A small text-conditioned image diffusion model, trained from scratch: text encoder norm layernorm, 21.5 epochs.
Rows from block 6 of the text encoder of a small text-conditioned image diffusion model, named by matrix and row number. Rows with one number belong to one neuron. Each number is 500 + 25 x the weight over its row's rms, rounded and kept within 0 to 999. All counts start at 0. Numbers have three digits each. After the name is the row's rms in percent of the matrix's.
After each neuron's rows are labels from the 100 texts, of 14848, where the neuron reaches its highest value: "fires on" is the input token at the peak. Only what is clearly more common there than usual is listed. The data: rendered landscapes of hills, water and sky.
# fc1: MLP up (text_encoder.blocks.6.mlp.fc1.weight, 384x128), inputs 96-127
# fc2: MLP down (text_encoder.blocks.6.mlp.fc2.weight, 128x384, transposed), outputs 96-127

fc1.201 084:496539510487533517497577480543507534481483493479484514514559520541483482480475521500517503523485
fc2.201 065:505487495512462482490416525491530481531531490515522501489468505437512499519491502490498494482511
fires on: "under"; "noon"

fc1.301 069:510505516523492526472494516530492479509496548484504523461497549489522495495513475503499476478496
fc2.301 070:499472482458504491538511510497485525502499453460454527499495473527508468542500489531486489534521
fires on: "sunset"

fc1.203 096:535535518493519486493539509494506498512487475455500458486476531490475475518492460502504497491527
fc2.203 084:482474475522482508492453495511466504494527516515511519509513490495484526498510535506498505511507
fires on: "under"; "an"

fc1.37 074:524499503502513530484528517483515500476511486526511512497485470508533465475489510493501538492451
fc2.37 069:480505529503499467511505486523480496509479507481541493501531538478460539524502515513525460516561
fires on: "by"; "under"

fc1.367 115:499499531514501477512483470497478492472457507450496512467504486498491466480523494484480501509474
fc2.367 123:518540487472485523446488464484523507523519475512473519490519508482518523521483503496500515508526
fires on: "red"

fc1.332 132:493474505516540478528487497523463486502539507504503482480533483485479494454487482548497484545513
fc2.332 124:510520485482447517472511505509541527509451500499499507531483513501532510524524540452512507450496
fires on: "by"

fc1.4 070:497482555511524513462488505504525540515480498465498476456495506495564499531480500450512516533477
fc2.4 085:483476508517509508553478479484498522463505498504544525528513543523475480467510503517442463528492
fires on: "sunset"

fc1.287 115:502515494496478493528463506505486503450510490489485447505451502539511469513531520506461471488520
fc2.287 117:501528468501512518478489511458509487525483505490514548505547498471495509497477507519513526497482
fires on: "snowy"

fc1.312 055:473551505508471505498520480522485520514484545475509524507484509524515486464491493445494494533456
fc2.312 058:512469557504519509502519500493532487468462453510505485517536543492502483458486498508504479471500
fires on: "alien"; "rock"

fc1.196 113:473479511477531541479515464518494461511531476499534482542500493508518531526503496527498478480487
fc2.196 132:521490501491471467494471551465494542505488517479477528454522482466479471514462480489523524520506
fires on: "night"; "alien"

fc1.336 055:502494492496504491446496451492483516515477545540515463557452520512488444481490493457499516499488
fc2.336 050:517497549509499518538532549507516519467524453442521514489512501471556533483520541510476488493488
fires on: "night"

fc1.165 132:509505508521492535543495429471490570490512530500490529514469535498514522481521480453466521510472
fc2.165 153:471505477563510485498476516474503512502485485508528538500517522497493525505491505509484529499477
fires on: "water"

fc1.320 071:497465542514495512507492467522475502501491482489527506553498519517485481521465485484525488502495
fc2.320 074:501475464547511516478504553526448498489530475499469491508497546496518529506481508474466481487531
fires on: "sunset"

fc1.220 086:490472476511499451483509486490505524479519533496545532512500473463511516486470504513488455479500
fc2.220 071:530520489499490561501511520475522492538496465492477474515503534547470485529536498493506530526497
fires on: "night"

fc1.344 084:518456486483497525508519448498509497497497564504512467488519538526524459482430523489499510534490
fc2.344 078:466518519518489454490473543472502507488496449494504504526463484465458526511557490528511489479518
fires on: "rock"

fc1.95 093:487533504494481473531471466514479498462535477493515492539481507536495495517485502499512491504514
fc2.95 071:530467494512525541455537533502532496537460505517480518493507467455514490502501493509489517502502
fires on: "snowy"

fc1.258 088:528500569517489531518529484519520468459517501509500541489505521502490544516538506506468442492491
fc2.258 070:481485453467520479490473501471495524516494498480492459516507494512496456494493493521542554481508
fires on: "by"; "<end>"

fc1.374 112:515532511465478518452523529504481498484513477501526532454529510484481483493504471495440441509467
fc2.374 101:469459503541523492518494476492511506518478545485477454545485500521508517505495544509552532472538
fires on: "crags"

fc1.369 094:450479487497485517490459493498511487495471523532502530519498546516477496501499539463494456485492
fc2.369 118:504488529495503487496566498528471517526504509462476486472549462503493528440507500508489516506474
fires on: "peaks"

fc1.140 105:491510518526502468506489534506487523468482504492488497518496498470503503507485496507452553472487
fc2.140 091:516488472473507529497508472501505482518499487518549495489507508506495476487512508491543461533525
fires on: "alien"

fc1.211 107:517530540497473529510504449472517522485503499494498485520441522517479515474532521458487457493487
fc2.211 132:472516504503456512511495508528488431472501511495469501476473527483470500467493473536540464518537
fires on: "dunes"

fc1.333 113:575479513496481491537491513500492519508485484457530489511468502510474538502518510478494447473527
fc2.333 095:435518486499509503461528459544499481495516531520489484496520494496513441484520485524516539493479
fires on: "sunset"

fc1.316 154:495472516495489463538503485496530491491490536499507457527522492533527477478463501536475510492500
fc2.316 184:489483508505460431543493518500518465482485497487504515511500453547511488530508522538489545502513
fires on: "slopes"

fc1.238 068:500504503491525488535483500466490453495533494483489505563486545497543495470464514522453493494503
fc2.238 055:516472478487509500491502489532486549506458510505525516446512447512473508526528493487513491503511
fires on: "sunset"

fc1.106 131:486464505486495540516517460498441561485476536472461488536461548468479500526491487474480509487479
fc2.106 177:481510507467497534507530505498476491489463489474449534522418481495523530500515521491474526511505
fires on: "overcast"

fc1.317 091:512523525528529530477502524501490449426462518472488512561528506515482483476542494506475494537522
fc2.317 076:492484470500454464519485498509500538539513491534530481448493506496519548510451501488538491454499
fires on: "purple"

fc1.228 085:492501460495531513459485505513498544479490494482510507512464509462501503491483510532501491486518
fc2.228 072:518521536484481482543511499487493452519507521530506498478531501532500525528490482476497495500498
fires on: "at"

fc1.181 123:534508475529480519473511564503494461513505490471530530462517480454498504489447558490501512466505
fc2.181 123:499466527447532505491470456507487502496489490527484475535445516544530511501540474521501455511483
fires on: "fog"

fc1.64 106:528493541521524535506507503456466514531557507539503477488499509492466488523522449451531474525497
fc2.64 094:468514460490482493496514483557532508494458488481485516524504500506515521486495572534493509511499
fires on: "volcanic"

fc1.27 075:525480468509529557528493471490498516545513509491498461483450484546439491531490491476477526489531
fc2.27 058:514496530496455471466490532526475481454512498482510550514541554480564532471503539516512492507457
fires on: "rock"

fc1.232 154:514473469536473498496488491495495437488473518441493538514458525486553513505541496493476537493507
fc2.232 161:495529511505490480492507525526509519530546438506518498491518427490518496508493490522544493529496
fires on: "water"

fc1.154 088:467501537495537512520502470514470489494533472500522497498487505473481490526470477499525506491530
fc2.154 071:549501489517480481480529506486528522522483510500491497527486490520530502474539548524469517510477
fires on: "night"

fc1.118 095:515481519496482524512480524521462519490542534509477465485454529525495483503513506506455474520515
fc2.118 079:496548495520516505464539504481542480505454462510499524531529486495524510492505508506533495489438
fires on: "night"

fc1.14 180:504465494535519533466508496523497517485541535525506507483456584496464509501495511509471532535463
fc2.14 241:504525473518499486526461481482491498462483487545498487481474445511466518546505488560505452475480
fires on: "hills"; "rock"

fc1.188 143:478485525449507496510501502488512550452470507515552464519475497520515494479482541501497507498482
fc2.188 161:443487498498526488494481485520490496460500472459471477507478567505515484456495505491537485532460
fires on: "peaks"

fc1.161 179:541470533490496509506551536477474514485525492481516520503480505540475496503498540459500460525491
fc2.161 214:519526532524474477495534559515478509521484474482519498494519496519521480483475484506511492492499
fires on: "an"

fc1.85 067:513494535514486489502534511485500481526473551492468484543507479506525528451459532505501461504472
fc2.85 059:492505480488478484481485486517498517462511482493531518458507494455468482516515461487484494500533
fires on: "red"

fc1.137 152:483480486499511486493490513494528481468456465513522523543519547489483510540450490476535542453524
fc2.137 173:478486512483460529527453534463527489508509466520538474483543486479479549490480505507499519485518
fires on: "mesas"

fc1.351 112:502448542558537492489505450488463546501493542532521464467471522510500455470517515534471540519462
fc2.351 098:471494425424485524501486546488508499514509504512475537509517459496463572491500479508545455487515
fires on: "green"

fc1.338 099:509535506489499481491475444470514506494525471528532479507498492467508511497454493514475483512498
fc2.338 081:483491505512496515498507579535502493510493537468483508493497516522461486493520502468525521478509
fires on: "noon"; "in"

fc1.252 102:496503472543495508496451529508542471509493455482472521526481517501495503502519480481509468494505
fc2.252 112:535483496466528486475472483535489501483533511461469541483516498500500511501504469504489467503522
fires on: "at"

fc1.91 115:476473495512508530509495509506534479522481515495476482519523479514469495483509481514517477480508
fc2.91 122:534550501497477474481479481510470505485484473496521526474501495490496504547477509472485529540489
fires on: "terraced"

fc1.94 103:457477516498456481474515500565481503482465488543479550501504529513478540483474470456504509461527
fc2.94 109:526505504451533513559485498465549513513484527532479486449511491502466491551521535569500479548497
fires on: "noon"; "snowy"

fc1.246 093:520459489508530521528493510496505508485502548533528479536485485520507503500500492464478498507482
fc2.246 090:470531501489486492458517512501527513478488450465468502497526540486488516456495462490501474489489
fires on: "crags"; "overcast"

fc1.330 069:494504510506504518514519487503468543494496513528505490532466485504479446516495464500462509546494
fc2.330 061:526509485484482498474481515496551476473517500429498491476509499502521531499506559480533476486499
fires on: "an"

fc1.331 149:523495546544505487482528490484473492479458514483510517481495504534483511513511492489484550479500
fc2.331 146:477500475457495510534476517532540499518519498535502470505495512462524520471503522508520442526483
fires on: "<end>"

fc1.212 114:514507516461431503501538541530488518462510493471495529556488532491479526477541499504556500465477
fc2.212 095:466506483527568501476477463473487480539495516527503486444526457516527472539466503506464507499519
fires on: "fog"

fc1.276 116:518514444557539520535536504479506513516469472480519511506478542481504505483561526570476536480524
fc2.276 105:490490518478466506485455520503499472489522528506486503485540498506474468509458459436510473498475
fires on: "purple"

fc1.244 074:477496509469483498489528525518530573469529503494484478499535505507519506523528507490457484479489
fc2.244 070:503509494531476489479480479502471429528473502467495527509473509498503513447473511540506515505482
fires on: "red"

fc1.218 039:491490504505516512482499465506511540481474480474564493466491500517549525461496527497481496494484
fc2.218 038:479466537487487506485526493482489505449487537484509491575495496477483480488516509491471506506489
fires on: "purple"

fc1.266 095:517507513552483487516487473445524510516484482486476505504546478497503496497506475498501465482453
fc2.266 086:463513467482497500492520512564471517491493527488528491512467478480494482507490534503485527497503
fires on: "crags"

fc1.292 186:503466454541516479486484500530471553482502552509533476497558520522490499487463501483470483504452
fc2.292 204:491530423480484456474475506530534475486526504509514475496510497508528518496528459488507502541505
fires on: "noon"

fc1.66 087:548455495557501501455474470477508497471484490492506472514505495489534554502514504475502504495523
fc2.66 068:468545488438504495539503538527505530530511477510490519491491513491483460479486488522509479491467
fires on: "mesas"

fc1.322 117:505497501482439526486498498485484512466487502479464521499516552505491551481473478495514545464492
fc2.322 089:485496495529567464508482501530525482508494515519521471478482462486524445520518509491510455531529
fires on: "volcanic"

fc1.54 078:507515498527494475459497466482484495489483488522534490523486458493509527526515498487536507552494
fc2.54 063:491487529487488515516494513517514502508506521488460505490509523515496492490486497486462497448507
fires on: "fog"; "in"

fc1.148 053:476513507511582504504534473502512506501507516525521505486487506523492486480446521417476500560491
fc2.148 050:519503499520415523488455533471483514481493484476521516526516513485523522521516477547539503441470
fires on: "rock"; "hills"

fc1.19 107:447559520495505503448505540483542464486544492530506502486483522491439499519470462448473521467489
fc2.19 091:547437468521484513537503487518457521515473492458485489519507472501549517460527541586523486514506
fires on: "by"

fc1.58 105:503475481511510537472533474468481494473523481503517524508476502534473520483522521477506509473511
fc2.58 110:488512488458486427504538529530493480515471521474519499500514482484569463499466504499462504521490
fires on: "sky"

fc1.289 117:539459494516489487487511508497492553505482498485492494493496492515483494478501465529460540507509
fc2.289 094:482538505491513535526483497488508462508525506508530501514490520487508489518505507476526448486478
fires on: "hills"; "rock"

fc1.153 112:514530485555543502524456492469488482484504502541505503518456534475512490453507501469513472456496
fc2.153 123:485484488534479507466490524477506513496500471503481470467520497501514516521532466514502507454507
fires on: "crags"; "purple"

fc1.243 102:491518477475467486530555516514521498520533446529516528482510497509487505482471517532448494495496
fc2.243 085:515498543524534532471474478500454508496472533485489477533486498481487501517530488489523502489510
fires on: "under"

fc1.190 093:509516540493494502499519484526487488505493554503473457509532506504476498493496518460477533477496
fc2.190 074:505483488511493502505482497490489509472488458531539529508474488478558501482517485512530450512524
fires on: "fog"

fc1.339 082:535538526510485495471526496530518536528491521488489464471472538525500537489558528497506508450484
fc2.339 067:460436460511520485535492491502456460464505508534498546532517461489504483493443463488518480519500
fires on: "rock"; "hills"

fc1.310 143:501523522494534511518490464539501515491487534489480443529504505536510481487489472477500531517497
fc2.310 116:500483490501475482492526534442502481509523480494531545462509514474485499504503508502508479477503
fires on: "in"

fc1.24 084:475517501540500486456488515475474541465544504483522463532467521483516450499497494467488489513503
fc2.24 073:518474520473506489521516498496541462525479504510488530464529484502455548499508522546529519476512
fires on: "at"

fc1.342 146:502460537512513507509508521495511490513555508550503491469464510505507528501475465468509542526493
fc2.342 197:488473486539488507531499531512443495505516505519484471487484511529515545470478469475531558515528
fires on: "in"

fc1.23 086:489486497490489532499502511532511506477533466492466486515532527501513525540518513463521436528486
fc2.23 069:522522503518505465492517507458475517506486520509544509492462482473503483470479449544463557483517
fires on: "water"

fc1.293 060:455492509502507498533469507506468541473522483506497457490513520506542524467474511496487499475495
fc2.293 061:526482565479509494475511477502518482501506533466505569531468523498483449510482516492476482510477
fires on: "at"

fc1.273 114:519510485480477511453476479538486484496492475485483511517487503466484494506475468472541508501498
fc2.273 110:479512524514536495539510518482552525518475527500516508515514484474506500534516548489463475524489
fires on: "an"; "sunset"

fc1.356 104:544492537480584509477491472532512486504489504490466508541520487479499512539469467497501529482484
fc2.356 092:465521463513439496528505525459499530511487476513534494482497501514492511462491534505500479535520
fires on: "sky"

fc1.329 120:491483472502501547510504445489500511502477537530513492492493524483520515508507512508490481431506
fc2.329 147:513493517544463491501526543525558504491505457505467520530508512471461476506511464501506536554500
fires on: ","

fc1.284 099:505498559497474474505541530518498466493509504515507493505488552494509473518488502522440525489476
fc2.284 086:500489465513513520491462475475500541498484488496482520511496470476502527506486491504563484515519
fires on: "fog"

fc1.6 093:492482499514524504461493469498517510477476490496471513529532495530438484452474498485492536543476
fc2.6 088:501495489480467508522509546510524499500508501513539511479464499493502501544525518503538473490486
fires on: "under"

fc1.72 052:437494509467500508504509447522505537529510461518512459515468498518485514480502555491496507479520
fc2.72 049:549521540539490514488478549506497479451509544487526541479482538475538476530497475506490493522485
fires on: "night"

fc1.206 120:499492525450510493531517471499504555464474530515528463506511528507518485456463557510502511523471
fc2.206 135:452456517507507491513498500531527469454481460481503476535487549517500489477497492526513475498504
fires on: "slopes"

fc1.221 115:489557495504533525525497530500490480491471491504512498510481517508470536479517487512490501491503
fc2.221 091:524459504498462468467491477505505520536540516501497518479547469520486466512477536533514496502499
fires on: "by"

fc1.69 137:493492472512526496518479440481500481535482487498484520515493469511522558495483504463493507488490
fc2.69 158:476469484508494478521486465442515499526496466469503543542498482518521551512480537465500513505491
fires on: "hills"; "rock"; "alien"

fc1.41 166:473523505515562462529488517482522518497481492490524507513536538483497477482440496493528511501503
fc2.41 175:512499464496511487479515510472504522478529495473488500513494474514492526527528515488535441484525
fires on: "crags"

fc1.98 120:495532474504513524474517470485469538489515455518508472451486514470474472505514485505480505538504
fc2.98 099:505489507518470491514491522517538459516503541480473519539499497538517500527506527505514500478501
fires on: "an"

fc1.240 089:515507467506496509520474484528501495526511474498468459501508530526499507497496500451512496517431
fc2.240 070:488493518516503494489517500449514500491487527482499543515502471467507500528486499555459502493566
fires on: "rock"

fc1.122 164:477488500513536545527511527527506509511534497498530464521540517505476510500505504512508496467481
fc2.122 146:521516480506466458473478475489487499488466515486500506480474481516512506498489496500495512531517
fires on: "by"

fc1.102 112:556511522515505472491512501512491487511485532510498546495504494545501475503474491493511527582477
fc2.102 087:443492489511497499504489519513510531517515468504492469490495520472500513502508544509498486445521
fires on: ","

fc1.354 156:476509564477448545501496463505497470486515485506479512495483548468476512472525543489475462498480
fc2.354 193:472506484480491499498520526496517447511511503478511510480488498477492478479499509543504531521513
fires on: "dunes"

fc1.343 084:501479509527501520527506481518534559535450499470529470503475500532532463478489489484490509495519
fc2.343 066:484511503477506464463492516492478468491531492517472540499497503462501528521526503529487506505462
fires on: "overcast"

fc1.290 122:564489503526498525487505486519481495446520487473517482494512504496538487510504535496518465481455
fc2.290 104:428506503501509480507485536465525514531490526544499513509484497495473503489499464499486513518565
fires on: "dark"; "volcanic"

fc1.167 134:532506469545537490444513506509495533525487465493515472528513477486469496530485482495490455485522
fc2.167 141:486510480494465514537462517512501495470495499484499532446522539487486502519484516486526502496494
fires on: "purple"

fc1.173 128:468476489508473528513531472499440532489449530492457514544440557476507479514504502462463504494465
fc2.173 194:500486492452493532527530498495469504484455495475489512543439480499526514467489507486474540525530
fires on: "overcast"

fc1.151 096:475514522505498549475499496458522522484500492488540459527483512484494451487465446498485491524510
fc2.151 157:532483495525467490511549534511472547465522551515527516497494500510506506500523473531486488512475
fires on: "sunset"

fc1.299 167:517492477505493487450563505452484497505491485436517460530510515503463483515492527494484462541528
fc2.299 210:483564529492479460475557522501518497516473474527497473482529503490500519531512526516506495528532
fires on: "green"

fc1.260 108:524483538467503521482497504505462435541465531511514521490503538552492534552511528527450464475483
fc2.260 090:467530469546486476506498510509555564487521484489485467512505468444496470466497492476541542515536
fires on: "dunes"

fc1.275 158:503473479504490529490514495496506530498521500489552517533489501491511518490493519443477561470450
fc2.275 221:459529503457495506505476497503490475524503493471542538527529484484522530533532550509501538517464
fires on: "the"

fc1.49 109:519527530498514481502501516489502504470464542499473506474509538487528518489483500473492556529498
fc2.49 095:482479491504480503522497507517520485526513482492513476518508459502468488504527506520508463481476
fires on: "dark"

fc1.348 201:498545521532544480516435512498468481515479473521492501544519495485557512486515491467546479441495
fc2.348 229:524529520520513450493480532501505505524506426548521484510507481476518517495517511469547479452512
fires on: "crags"

fc1.242 138:488499513440537533474488537517534452462537464509478536526532540483451477490535499513532540486487
fc2.242 122:515499477560475472517513491474490556545460499486516473488476491502552510505469517525463461517494
fires on: "by"

fc1.298 111:516498480499493516487463453513518530501506517467491439536496521498514523472472508489502491496527
fc2.298 097:493523526501507490511536549487475481484465516546512568458489464492487487525536471494492492513473
fires on: "under"

fc1.383 100:480535474493491530538516538505521486510479497510470514470537512500499508491563516488520521460505
fc2.383 083:507478515503508459474490474488490484472513501505551478510470488485490510509436474509474485519522
fires on: "desert"

fc1.80 116:496497487487481476533540496516523492463496448456476492475474484526515488515491487491530491489460
fc2.80 104:487497517508527523466448484493491500529513553539520506532515534466475521493521516512467515509536
fires on: "at"

fc1.47 144:498510497476499464489522520531496519534447542498505520488489547534450483472470491507473476459488
fc2.47 124:516459503534510541508479486458502499499538477494481495510515450475530502533533517505529521533512
fires on: "volcanic"; "dark"

fc1.87 145:498510467513556500495516552506481521484535520524464474515455508506498508522466468536510442517514
fc2.87 165:517504547507444501499481447488502496505479480489553532463571493473484474510526532496493566494510
fires on: "<end>"

fc1.193 085:509536491430500465471516519548507481515510499534505481512455520476550502492536516495495483452504
fc2.193 071:502452524555499536512483491461493533493491492469497511496554494523456498508482484513522544522477
fires on: "purple"

fc1.99 160:490463494525486473531545494495467478509479510518481519483542497461488485465491471511502517483517
fc2.99 183:497476529513480468546503492507485474514512460530472555478503472490478499511525475502523498460550
fires on: "peaks"; "snowy"

fc1.101 091:523450506523486502483502525469488495525506521495531503484525510428450470475500491488504511500493
fc2.101 070:477517511483517503505505475532505500492500483524466508509478493579519536526509519516488502489524
fires on: "noon"

fc1.259 065:480479495470532498516504479539506551495498501496477466540479530511476452500491499494496508470506
fc2.259 057:540527513489465493473487511472498473497518461514537525490477485482529547494530519504490508534490
fires on: "sky"

fc1.226 119:543538519512519524481501479533490518501496517502505519564458491510437529527459462490530474489509
fc2.226 116:467449467486514470548501511490496501503488495515502504441523506469538455468524539507492523508505
fires on: "alien"

fc1.40 119:495489532519481502495537517507494520525521483461511536500481518498473495492467490500479525502543
fc2.40 107:511504485453518474540434500494525452486466525533483460494519503487508488503526519520522498508468
fires on: "at"

fc1.149 181:505549555506459506550469518500510505450515484486536457518512501515503487496529478524523471515510
fc2.149 209:465485549469473534538470505472537467457521488485542471496523524533543475519507479506532516531532
fires on: "sunset"

fc1.247 093:482487451481480505491508496558486531514499488484536513527479558511495507483488509510498516484487
fc2.247 075:517525513519504501512508501416496463489512501533493490461521461476510491520524465494486489516489
fires on: "hills"; "rock"

fc1.90 118:495504522476502517471504504506477496486486469537527504494492516507513515528530489507513491548490
fc2.90 095:475486463533493491542494517487510516528516530474474505518485500509476471492468529506456502480528
fires on: "rock"; "purple"

fc1.185 111:530509531517504497480517497475482523469451475514504486507497523494522505504503481527454494509473
fc2.185 118:465514480527469514511479516496556502513530543498512496493508470506497458491491483498532494481499
fires on: "purple"

fc1.35 067:525514517487475482482498464485520496531481492501483499538470522485541540473492478473484492492509
fc2.35 058:482500512509511519509493514517485505461475498504517520487519506489480452493534504516523510498480
fires on: "alien"; "rock"